Rows from block 9 of the encoder of a small segmentation model, named by matrix and row number. Each number is 50 + 10 x the weight over its row's rms, rounded and kept within 0 to 99. All counts start at 0.
After each channel's rows are labels from the 100 images, of 14976, where the channel reaches its highest value: "peak at" is the part of the image that holds the peak; "responds to" is what is common among them. Only what is clearly more common there than usual is listed. The data: seven-segment displays showing three digits.
# pw: pointwise conv (encoder.blocks.9.pw.weight, 384x384x1x1), inputs 96-191

pw.106:38 45 53 52 51 43 41 50 41 37 57 47 36 63 60 37 68 41 42 51 46 41 73 55 46 50 47 38 58 51 57 50 51 34 50 24 44 32 57 16 53 48 36 75 38 66 60 53 46 49 65 51 43 52 41 47 39 42 44 51 21 47 47 43 48 50 56 52 36 33 56 50 48 51 50 44 45 41 56 36 70 40 53 50 54 62 48 60 38 62 42 56 68 42 53 46
peak at: middle right; middle left
responds to: dark on pale

pw.218:40 52 31 60 49 43 47 58 45 47 50 67 42 59 53 51 49 66 53 60 57 49 59 46 39 56 51 64 52 63 43 40 57 52 58 57 54 48 46 28 45 56 46 31 51 52 54 56 55 39 64 66 44 41 74 50 56 47 43 49 63 61 66 47 36 47 45 54 35 49 49 37 51 52 54 34 59 53 36 46 45 54 62 44 57 54 70 70 32 52 38 56 54 60 50 49
peak at: centre
responds to: white glow

pw.377:45 48 56 57 46 76 56 50 64 49 74 39 56 48 49 55 46 56 49 53 64 47 50 38 46 42 62 46 59 42 77 56 36 53 37 46 37 43 33 44 52 41 31 51 24 42 57 52 47 43 56 48 53 33 53 38 52 64 56 60 45 45 44 47 47 61 57 35 41 70 60 40 57 49 46 52 59 47 53 63 35 53 54 48 47 66 44 49 75 51 57 42 59 57 49 34
peak at: centre
responds to: third digit: 8

pw.233:33 43 51 54 63 53 60 62 49 65 36 44 44 50 46 44 55 48 46 49 41 64 52 35 45 78 46 56 39 39 38 34 48 50 63 50 58 46 43 44 54 34 52 56 36 65 33 44 50 52 63 41 56 50 44 81 55 65 49 61 60 36 57 45 46 44 53 54 53 31 59 68 49 59 35 38 61 53 38 50 50 53 60 46 52 67 47 45 54 49 50 56 59 52 37 40
peak at: top centre; top right
responds to: blue glow

pw.378:55 30 66 41 68 56 56 48 70 54 37 41 61 42 26 57 53 46 41 53 43 62 40 75 49 55 47 57 83 32 51 29 55 75 50 53 55 58 58 41 49 61 64 45 37 52 45 79 55 44 54 68 37 56 41 65 47 43 43 43 55 62 49 48 50 48 61 49 58 64 51 47 45 67 49 48 51 61 50 57 58 54 61 50 42 44 54 43 43 69 40 43 53 52 61 44
peak at: middle left
responds to: first digit: 5

pw.184:40 68 39 42 41 61 55 44 47 46 55 46 39 52 34 62 41 55 57 44 38 41 65 48 30 54 41 51 45 39 51 33 53 59 43 66 60 36 44 57 64 57 55 59 43 51 48 45 47 42 46 65 42 62 58 45 46 56 49 66 47 38 58 51 46 50 58 50 43 65 64 66 47 40 51 48 51 57 59 59 57 63 63 71 45 55 37 53 39 40 50 51 57 53 33 54
peak at: top left; top right
responds to: blue glow

pw.50:58 57 46 60 50 41 62 58 60 45 65 55 53 40 49 46 50 44 47 30 46 33 72 55 31 39 59 67 65 46 62 34 49 54 56 53 55 31 54 61 65 45 38 32 39 47 50 59 28 37 59 59 57 47 61 55 44 35 34 63 44 49 58 48 51 53 56 61 57 31 49 57 55 56 69 57 56 37 58 45 47 59 58 50 54 49 51 56 53 39 43 40 48 61 55 42
peak at: middle left
responds to: third digit: 1

pw.260:37 46 55 63 64 47 46 43 45 53 53 44 58 43 54 70 55 58 37 74 39 54 33 40 47 42 46 40 51 51 58 58 58 39 49 62 62 45 52 43 58 44 65 37 49 45 51 62 43 53 57 48 52 35 43 52 37 44 38 62 62 56 58 61 61 49 64 40 36 45 44 48 68 57 45 67 63 51 45 55 30 30 52 59 54 51 63 61 60 62 49 55 52 35 40 63
peak at: middle right; middle left
responds to: third digit: 1

pw.11:35 54 28 50 51 49 45 66 67 38 48 46 67 54 60 46 49 57 50 50 57 50 42 66 59 41 45 51 49 52 50 58 61 46 48 59 58 61 45 48 66 59 47 42 57 42 52 57 44 61 51 50 48 42 43 43 41 35 46 57 47 41 38 38 50 66 56 75 37 62 55 51 53 50 48 42 52 54 43 45 45 67 38 54 63 37 55 38 49 21 61 47 59 55 50 45
peak at: middle left
responds to: dark on pale

pw.379:67 54 47 47 46 63 54 47 33 60 49 57 52 49 43 48 47 49 44 39 60 45 55 58 36 51 44 44 66 56 39 67 50 53 43 51 54 32 50 45 45 46 49 45 40 50 39 50 46 60 55 38 53 74 44 46 54 43 61 55 59 41 56 48 66 45 45 53 64 48 46 52 44 49 54 45 53 36 55 46 45 51 45 52 52 55 52 36 36 60 32 58 49 17 66 52
peak at: centre
responds to: the digit 0; second digit: 0

pw.139:67 55 49 52 63 74 38 55 44 63 41 60 48 59 32 83 42 48 61 56 51 49 59 42 58 64 69 37 50 46 48 60 61 48 56 48 52 34 59 53 33 53 59 58 60 58 44 49 63 44 36 53 57 52 58 37 60 55 58 51 58 63 58 51 40 42 51 48 48 53 57 61 55 66 54 55 56 42 53 54 34 59 44 39 46 45 51 48 59 37 58 56 59 53 29 57
peak at: middle right
responds to: third digit: 5

pw.16:47 62 56 49 65 50 51 47 42 71 49 51 65 68 63 76 48 48 50 52 67 40 42 36 44 50 51 44 63 55 39 45 69 38 42 66 52 60 44 42 48 62 45 41 29 52 38 65 60 44 46 43 44 34 55 54 40 51 31 49 45 74 56 60 61 45 38 45 44 52 58 43 46 36 62 54 42 29 30 54 42 58 57 61 49 55 49 65 61 59 51 57 56 78 61 53
peak at: middle right; middle left
responds to: third digit: 3

pw.302:54 58 56 46 44 54 52 62 47 56 40 56 41 57 50 37 57 31 56 26 20 57 57 68 52 55 47 31 59 56 46 35 30 51 36 44 41 56 34 15 48 61 48 39 52 63 37 38 62 40 37 54 30 40 57 41 53 44 60 55 49 56 46 32 43 58 61 40 45 31 68 64 48 60 55 30 48 39 50 35 73 47 39 60 50 66 39 43 66 55 56 43 41 38 50 51
peak at: centre; middle left
responds to: the digit 4

pw.310:39 44 43 43 53 56 54 52 58 57 57 40 60 65 34 55 49 64 46 56 40 30 36 60 38 46 43 58 40 61 72 52 61 49 48 34 54 55 38 58 62 61 33 50 47 44 46 44 52 32 59 62 62 25 48 43 45 42 50 63 49 64 46 53 50 46 46 44 29 49 54 48 63 61 31 49 63 74 40 39 33 59 55 45 52 28 35 56 43 65 53 58 68 28 41 58
peak at: middle right; centre
responds to: white glow

pw.80:71 51 45 37 48 48 45 40 54 56 58 63 34 46 53 40 60 43 60 54 42 64 48 70 38 45 41 56 41 62 65 55 43 38 43 66 54 42 47 39 62 55 44 39 46 38 50 39 54 68 33 38 44 33 55 51 40 57 53 53 38 59 55 47 63 50 58 51 46 49 61 60 51 58 50 37 42 34 60 63 56 43 38 38 47 61 43 60 47 39 42 63 42 59 50 47
peak at: middle right
responds to: third digit: 5

pw.59:61 47 69 46 57 44 46 64 55 41 57 54 43 54 53 51 60 32 53 61 43 51 56 41 28 43 36 61 51 55 31 48 29 62 55 64 45 52 48 46 58 46 47 60 51 51 44 53 47 46 53 56 51 57 34 55 28 41 40 50 42 34 47 49 68 40 69 47 41 50 67 59 52 66 45 53 43 50 45 62 70 44 50 60 53 58 48 41 56 53 45 51 58 66 40 44
peak at: top centre
responds to: second digit: 1

pw.47:59 48 64 44 55 48 23 35 51 55 41 47 57 76 45 58 58 49 49 29 62 54 58 60 31 42 58 47 44 52 56 51 46 55 63 32 37 52 57 45 45 43 58 51 43 55 43 57 73 51 44 49 27 45 62 58 59 27 43 45 50 47 33 53 52 38 39 44 40 32 58 34 46 50 42 24 63 46 43 65 47 50 62 40 67 50 58 30 57 43 52 65 40 55 43 63
peak at: bottom centre; bottom left
responds to: first digit: 4

pw.158:54 55 53 52 46 45 56 49 46 48 51 40 43 49 43 38 40 58 53 47 65 46 57 42 47 31 64 54 48 42 75 50 51 47 54 51 42 82 50 50 49 42 36 59 63 61 51 39 46 53 40 35 43 36 37 46 66 55 44 67 46 64 58 59 73 52 46 71 49 27 42 37 37 57 38 51 38 45 57 47 52 54 48 50 60 47 63 37 63 52 70 57 23 38 52 62
peak at: middle left; middle right
responds to: third digit: 5

pw.278:29 61 51 28 46 59 37 50 50 59 41 63 43 46 41 73 52 42 57 47 67 44 49 55 54 52 52 51 62 48 60 55 60 64 56 51 44 51 50 62 51 62 62 33 58 44 52 66 41 30 49 39 43 50 59 57 60 46 55 35 53 45 38 61 41 43 61 55 50 56 50 50 43 63 41 58 43 51 33 61 46 53 45 62 69 53 40 34 55 21 71 42 53 43 55 49
peak at: bottom right; bottom centre
responds to: the digit 2; third digit: 2

pw.57:56 33 41 51 60 52 53 53 51 60 61 56 69 45 54 56 45 54 46 48 56 39 53 45 54 52 55 52 47 60 44 59 40 60 58 51 44 31 35 59 47 59 43 53 50 66 45 41 63 43 39 43 39 46 44 50 41 38 34 31 44 55 44 49 63 32 55 49 56 64 69 51 39 63 53 51 49 36 51 44 40 55 64 61 29 52 54 25 51 57 50 37 51 44 46 48
peak at: centre
responds to: second digit: 0